Weights of a small multi-label image tagger: arch resnext, 195000 training examples.
Rows from block 8 of a small multi-label image tagger, named by matrix and row number. Rows with one number belong to one channel. Each number is 128 + 32 x the weight over its row's rms, rounded and kept within 0 to 255. All counts start at 0. Numbers have three digits each. After the name is the row's rms in percent of the matrix's.
After each channel's rows are labels from the 100 images, of 14976, where the channel reaches its highest value: "strongest on" is what is common among them. Only what is clearly more common there than usual is listed. The data: scattered letters and digits in many colours.
# convs1: grouped (4 groups) 3x3 conv (model.blocks.8.convs.1.weight, 192x48x3x3, each kernel summed), inputs within the group 0-47
# convs2: expand pointwise conv (model.blocks.8.convs.2.weight, 384x192x1x1, transposed), outputs 0-95

convs1.70 075:096131110115081136124097099139150027089141120116118097108129100129137045054114109098143149068084143140126097144137116112139118078103147086107107
convs2.70 083:150155137117128164106165101066127126115046133159117171171148136093120149141147212147119084164133168145169108093127111122102097124096242101154150123150084100170153043147119107131115137183122150069123080115123091070121102158100114128096128122134000092130181114100138218038134142116125101111
strongest on: yellow; pink; orange; white

convs1.17 123:087115132135098098101108157096121141109130110165101103145158149149112116080139090080082106062000116131108118119109135095114128117132122133086096
convs2.17 088:159185137163170084170125140107127104157054139133125161113060080164127200149128162129154191149069143120044143120107133181122107102188110166109149138111125112133128092096143142137153141147110119135057178113126081113187130145138109155105159145133146159144142092170079218142167130095120117082
strongest on: yellow; purple; the character 8; the character 5

convs1.80 140:102102138151106116097124051122119134134132173127010109142129140127129122120130126040134119109106129115094129104124133072139108154135111117044145
convs2.80 099:087130145161177124129133103142122159103087193144116156099108119135119101097159164175123138116130126150131118159074133167124113170170146113122166094154112114142142119071099155102120128125116094025107169128137104128178134161141169070113130071112167113144219102206155095137138137143151083111
strongest on: yellow; count: six; the character S

convs1.103 048:110118103080127138136105129101086074084109123080111144120104093114065110100075101112146136137063114078139065124119077120148125145045123166112130
convs2.103 090:112145183124082236146147103147147144172106236097128163153096132139101133132102095108129136102131125153124112150127132106054060112078210154204134109126126065051106114173137108135088086114155090131125150115092075085124148098181099110114083121146078144090099140077095147110112183092116091139
strongest on: purple; the character W

convs1.51 081:133100098097090110098087127113125120145126093107000133105137059102151128135096136092081103141068121137123105145151110097103138107130136099077109
convs2.51 074:221116034114118083156128115155149122148146077145137141186077198163118155097128027131097116173162145153141096143180097104115178141144174090094112131104073124089083136099098070114113103095123159050151120051111140110096142087089145083182173098117106111124190141121116108166121169128126093120
strongest on: green; the character C; largest: C

convs1.140 109:123147117166157143148059108055156144124094138154148143121135151154113150159113147176090172141146150170119052150193163106163149181148090158126135
convs2.140 093:087164152162162147168152158134129159092134161141136139097123098117138078125111091175050188089101180117157168147039155136218051152150104128129148119138163109169095127043152125120087069112114076137107169130140105149160162158089160130184109126135149093120121097157136175117116126104138055107
strongest on: teal; the character S

convs1.32 128:101116100121116113087162162028106085101098127134113095100155169121146124108069123068117134125052147122133143153114124086158133126145102158060123
convs2.32 085:118172191160166115110129183154137138136129157138157149089114112118118161121119147199117246138101093123128142112071182151156100146221153134155124095090146086213144142103122158148112137154117117092060099124144142087187109178134084156129169161118123126143122094170072085159124133116144100127
strongest on: green; the character 3; the character S

convs1.118 077:076141148096106160172137103086121168181111076048157143062124156099109124104120151164103157105156096098146143141166116092165098158103110136092092
convs2.118 101:157135088152121125090166134121125116116070129104093152123057163107117144121123101099071115172114124126097110132126168112089141141184091041157137171049086128147160131073106104100127174126148178141081112054096143108162105155147125145153162127141162075170126152181152142145104085098109096119
strongest on: green; count: six

convs1.48 114:120087100155113132106097022114128129131130149110022116131124134123126096127146144026123100142107134133134110112134122062125113141135129113103154
convs2.48 089:130117118094154083154166045140131097131111170164139121144083122153112131128156099140114163153162131149177068138126092119143143169157187120131130108152099113132092119087083151091120102148147109029144164087158134101146109132119192069149165132124161123125218137145153188168156135118138120106
strongest on: yellow; the character C

convs1.106 085:103074099116145148123118092052103109124105077098131132108130091128126063139105101100104104102090086150124101083067141103107093081079083111087111
convs2.106 081:104116065080153079169154091100130136122108141180066174134123173116137098165150134061130049140127098147087083134122129113159136125119135086146110202106098149119128148125129059089054156088161193168123123119127132155105135087147168139210119094163131141129137143122105124116144061138118116164
strongest on: purple; black; the character T

convs1.47 101:106118127116118110124116095080044153087102116112129151128094144019142092142154134154136112120150094128091074125140099134112045126103104090116127
convs2.47 081:175128161093092133142131143058129109140129166184134085145155080137113186105109179163128098145107144109184141166126106182118110142185207182135136121109105127168116044143177099040153105089131157130150100114109117073139125128126133149108106135150013127138144096102114167043168147143112142138
strongest on: green; the character T

convs1.135 082:074054119090118146148095067049091151147096118072140147083135142122116103131103096116100130102115127141123085117089140085123086150108085128069124
convs2.135 077:186099022116140064141145108115131079155062113138086122067146232129160176136130137075112071182101139113082067140159137160099137132165145059118139164120058084116084099116132128092083189128174206125111150114097156136113140137145127127176174116141139121128116137153113157101134100149129131135
strongest on: green; the character 7; the character E

convs1.181 123:116112090106083104103120106087109119070102132102087130131115124096107120133123084110101110128078097099090091089051118081085129108105089044100104
convs2.181 095:185154085088136110119135129133126082131155127136124111114176166094110098140088093130122101194148132115207112156129121127108154143101119123156139157065104137084128095172119082140126133107146193195153073134123148160121147130125126049170190135158198135150096200087172178147131082183140163105
strongest on: green; count: six; blue; the character N

convs1.183 134:164071129126169075130116075136146081109143146141130131027074132131132147163139124124109127137118063173140101113061139156123142114133072087124137
convs2.183 092:104128170162186130111140127114118171108079206128124150121106065164093120127106131160092149103084082111094125133052168179160072149162123132112125089151107126147147156021127162126115093127111062121085163098117129165202132148123144167203111125118119128129144083153117049095150133088128053104
strongest on: teal; the character E

convs1.71 098:120077113153109121109109023136141097106125119127090102133099136116111115109130163061107096128106146115134107124131134054131119021118101094126117
convs2.71 080:122112125130113117119159032124131105131092125081131086161080141108139116156158148126143091129128176115208080128152080085127125113126210088117112165185155129217099115106091108108124124134165150084134100101129135065127136145130135129181166129160079130122184117146191181118144152110100125116
strongest on: yellow; the character X